config.toml
encoder_arch = "vgg"
model = "contrastive image-text model"
dataset = "dead-leaves pictures: piles of overlapping shapes"
train_examples = 36250
image_size = 64
crop_scale_min = 0.8
horizontal_flip = true
color_jitter = 0.1
tokenizer = "word"
vocab_size = 39
loss = "softmax"
embed_dim = 256
encoder_norm = "batchnorm"
encoder_activation = "relu"
encoder_depths = [2, 4, 4]
encoder_kernel_size = 3
encoder_stem = "deep"
encoder_widths = [80, 160, 320]
encoder_downsampling = "stride"
text_encoder_causal = true
text_encoder_width = 256
text_encoder_layers = 8
text_encoder_norm = "layernorm"
text_encoder_norm_position = "pre"
text_encoder_activation = "gelu"
text_encoder_mlp_ratio = 3
text_encoder_head_dim = 48
text_encoder_fused_qkv = false
text_encoder_bias = "none"
text_encoder_qk_norm = false
text_encoder_parallel_block = false
text_encoder_inner_norm = false
text_encoder_drop_path = 0.15
text_encoder_positions = "learned"
init = "torch_default"
residual_init = "none"
optimizer = "muon"
muon_scale = "match_rms_adamw"
lr = 0.0053
momentum = 0.98
nesterov = true
orthogonalizer = "polar_express"
adamw_lr_other_params = 0.0017
grad_clip = 3.0
steps = 9400
batch_size = 256
epochs = 66.4
lr_schedule = "cosine_restarts"
final_lr_fraction = 0.01
warmup_steps = 1880
weight_decay = 0.02
adamw_weight_decay_other_params = 0
Rows from block 5 of the text encoder of a small contrastive image-text model, named by matrix and row number. Rows with one number belong to one neuron. Each number is 500 + 40 x the weight over its row's rms, rounded and kept within 0 to 999. All counts start at 0. Numbers have three digits each.
After each neuron's rows are labels from the 100 texts, of 14848, where the neuron reaches its highest value: "fires on" is the input token at the peak. Only what is clearly more common there than usual is listed. The data: dead-leaves pictures: piles of overlapping shapes. In brackets: how many of the 100.
# fc1: MLP up (text_encoder.blocks.5.mlp.fc1.weight, 768x256), inputs 128-191
# fc2: MLP down (text_encoder.blocks.5.mlp.fc2.weight, 256x768, transposed), outputs 128-191

fc1.634:470499498532450511517527548521526575396433511547433485564474457529579518464502516504492506460496465454549530513467456483498430479522425488557523530453492497530513446488555519523439486450504511
fc2.634:524462483495438420445532478515563505479489510537458567486461590500479461498474527480533431552490534551518488501401436464553537525489444523495521486435505442506535482493495435491577568564539486
fires on: "in" (100)

fc1.461:498457451535561551438505547542554539547467471565528509517477502431543499422499505501513563501523423537483544518461520506496476510519534579494517474595491487516472502430488472466432485549479489
fc2.461:526509442506459518555486522495508517501472516476475530470511524591510498532536479519460513508542537520466523442544453514450551467494522497492508500489496524487490530606445519479565544553478452
fires on: "in" (59); "colours" (41)

fc1.282:418518517509450492493493465508494476476483446435456480488472629457394539424539527494503497537545391502523536510416480456476532492457472528455465482582465520538521579538420468487476492530526470
fc2.282:475485539511498499602591454542529521442443521571564489439504536496597500604522481450469571515513463494449517575467488507578530408487490475549475431484514474547432501484527445544489522435503580
fires on: "dark" (65); "colours" (27)

fc1.745:435460499509495543519516549506466489561602488511512535466526434526488518571477455539527524483566440526537526495439517453505500510494429512541463494504477516486438513370481500442403457515474494
fc2.745:519511458478532463499511471485467541509480541453447529439534470508470506591495514548478528545452448494460482486478515534478491411490583540554503450501475536493478461520571504529505545508426565
fires on: "colours" (41); "grey" (36); "dark" (23)

fc1.384:546480476519598480480433578462537496498546541569443506511459509510527511473559488503528516522504530524523563474475566495464520492460481466561453477437471482506432459536489460455438498494541492
fc2.384:535431398454440440510553464468518468497503544491513546525549568511461467455548511528511402494483508565576449548543555475489514491454490485494472502542519478435583523467507540484516593420486547
fires on: "shapes" (59); "colours" (41)

fc1.294:505454500493499473460478540438426453525451513535471445456477541501543439436545529477551521518536483512483584504504551440525481499499565525545527427496536558505573518497443510514552486515485559
fc2.294:482390548509525495446523459482437470497453497513534456452425512545500559494576473480486467488476411489469452504456577519536535488494476494511470577486555531506475546429527518522530549496507570
fires on: "colours" (70); "in" (30)

fc1.26:539518491447468543501522518486494498485515519493517509504533439541380463464502472517490460511551508464500541510437620468528534489461514464515510507414508549443495536485541526495487431491520447
fc2.26:544451527459459533529462446401524526499521530529446551489532537422458522529554579521426553495456556423527484441469504564477492490557465517522491502525538494497434565474487434462504426531500528
fires on: "in" (100)

fc1.497:472483579488565482398491466523414537549446538545417504438507505522438512508526570467486540502585525482526511508450482511454503471504473503501529441517498511534544525373547451571572526498502562
fc2.497:501447467481481563481529478477566511588417522592547532602523511434405420519488452532429542526469455517455432528519546507527469484471473535504506455512498516580523495529473526446476505488436546
fires on: "colours" (100)

fc1.710:583577474443464439513429466513467480551531562580547497496490434509498511398511481526490491477479466476557556445518508511516491483497506505491565525553551552531472543534468465511544531538476437
fc2.710:531502503512508504461458450545566495538441552431482440490520460502470494494456456438507415444503498516439493466444525567404517482553500551510453541513495527542585471452532478483497492460504506
fires on: "colours" (100)

fc1.406:454439487511466557474493538462500412570499490514506438440524477590511508448474490460534483487602483482531621508463474562475447550474467474489544483567438555491449558502491495539470479423501496
fc2.406:443476551431567492541499502496535468520531469491474388425471491428502505435513407506528515565541476518486611476483413565488477529505569512526502474507504480482429500521480530531427363491500432
fires on: "<end>" (100)

fc1.37:515541464556489539479509465463441409491442512457487510433514544568514533472529503514477574408459464490547475527473556550513462631493504520534476540509504493476495531499508402542467518568444569
fc2.37:545538423529425537516464503491466493405483492489491536403443532450524503492499465444472462482476576603487506482515489487442529436503571505485512516542441525527560474471546458437499425430475475
fires on: "colours" (77); "dark" (23)

fc1.688:449497552510542502504511434466467463471473495500544468514522497482477480496500465463482527592511493521492524488518513475541538499472530624547510475528525504520470537497550518496477572534463495
fc2.688:464490510472510534421505433429521525520497533480457484437495481510410505533476569518546477519494466434456502462556488461534530490492433544476501559578521532506532609475504433479561505516487587
fires on: "in" (100)

fc1.300:484431428475553463447479514511491535500457461478567466507503404496496437491486479576458562497478394512506571548520541496483454441553572508531546463546507521491497516443512473474516477486485522
fc2.300:488525478423529504512541416475436499495491536539443526466460440461542544561506513488470500536481510478436479443504457472493490515566444476508504459546576533528469489468513598488520488426490494
fires on: "in" (100)

fc1.247:547509482455460456575523481469487521540487527475557510524466468507483503537481553458538422542564436539452564453464577501527544529486457549504491554428475474488518505532548497515465413427493493
fc2.247:402556474467489473472468465435496478465525475525492565468505544511439498478530545555418479527475513509453494387509494498497454471443455481511495511529527459482524529427537501498439425537460455
fires on: "in" (69); "cool" (31)

fc1.597:465511520532495467477521516541569479525547537508441553468492436444512488534517515482463557484573515452521519457542461461534471458477477521592502484544533550463542524525517514501463473499520480
fc2.597:455429447575556514484477493537450484481445465563550465496469488531456536422457486485484466479544476555467455469498579474445502422456454517467455474533485497446468476506511451510546537532460571
fires on: "in" (100)

fc1.234:502423539536490509464539497513483464508467487523481503499509492564495467536509464494491521546537492448540538505548497471490483520470519547551529486531525520549569521451478503508491523502465544
fc2.234:457552523498560489406539454471496415517475493526478514392484500495401516538502558553503480479490475534423479531490498487571529474506509519446482534492512488495536553474491526445421488512481597
fires on: "in" (100)

fc1.761:460521523535423608443526559499552551501470568533495513533525489481539524482471439512502533506529398531573497546492458472488487498465494541498524520507495523558536455465503466465475483533506460
fc2.761:514573489479532491532455461523488533503523525411519476520498558542436510475482505461448483476476520520425500488494482517522615513469528435544584526481513476488442524526510446531488567496500487
fires on: "earthy" (54); "colours" (46)

fc1.700:480505500475445515496516475500550524457493566584459504418517490534493463531465513519535511483467502552489539494496509436527422456552594496508490482462462514486494542474545469484469488411504522
fc2.700:511451446570484512496547505478532495451499519466559444479462535546514532529486594556515442478523528551535521521504491518488557493522419461481561585544512446580551426549516508480473524507513508
fires on: "in" (63); "colours" (37)

fc1.76:517450546515593480488554489430424555522462513513485450489494553479465458463463496480489509575576501502495576529505571525534505444514481510537481512461472452431486550444454491532525527470540528
fc2.76:512565479429520498516516436499518538522442502577525503435593503551443534498539505535439462489419430496511489492439523501515551526555498517521438461598527520494446496570480505462550512454425452
fires on: "colours" (100)

fc1.243:538468557475460513452503570528481473551544503487533411460587515528529543467507516503492509499535449508422555478488545483513479550535546521472510475480491463474487499497543396485618525538506488
fc2.243:485470507466451564526515547496459486476505477491511500536475522544538533521517566538538510463427556467464410445450495475534493504559500558492514529517560435463479545588461481505498508546505499
fires on: "<end>" (100)

fc1.77:500497474508550455472526508505463453477565498529511533470456520530465524445533492478520548566474445463558522453524461512496474507532496466460491495555508446492513482473500514511443511536481484
fc2.77:500526489536482463449516533451498400462478474522469586484531526496541511561491517421449536478554512517507501462487536544456523496483439511487486410496531478486531476431431446516506516509432488
fires on: "in" (100)

fc1.553:470427558499505567505499510478517536542551486496510454455530434661505540492504461422444473431482583486524480511526512458504469506553472510480488463476515536516462594435534485570528494479505499
fc2.553:487464494573523483383475542603466403503441500456498519583515535485542524473534523486580493531478495522534468553442433522477553527474531431433468531531450465517481495511478467444478472455483448
fires on: "colours" (73); "<end>" (27)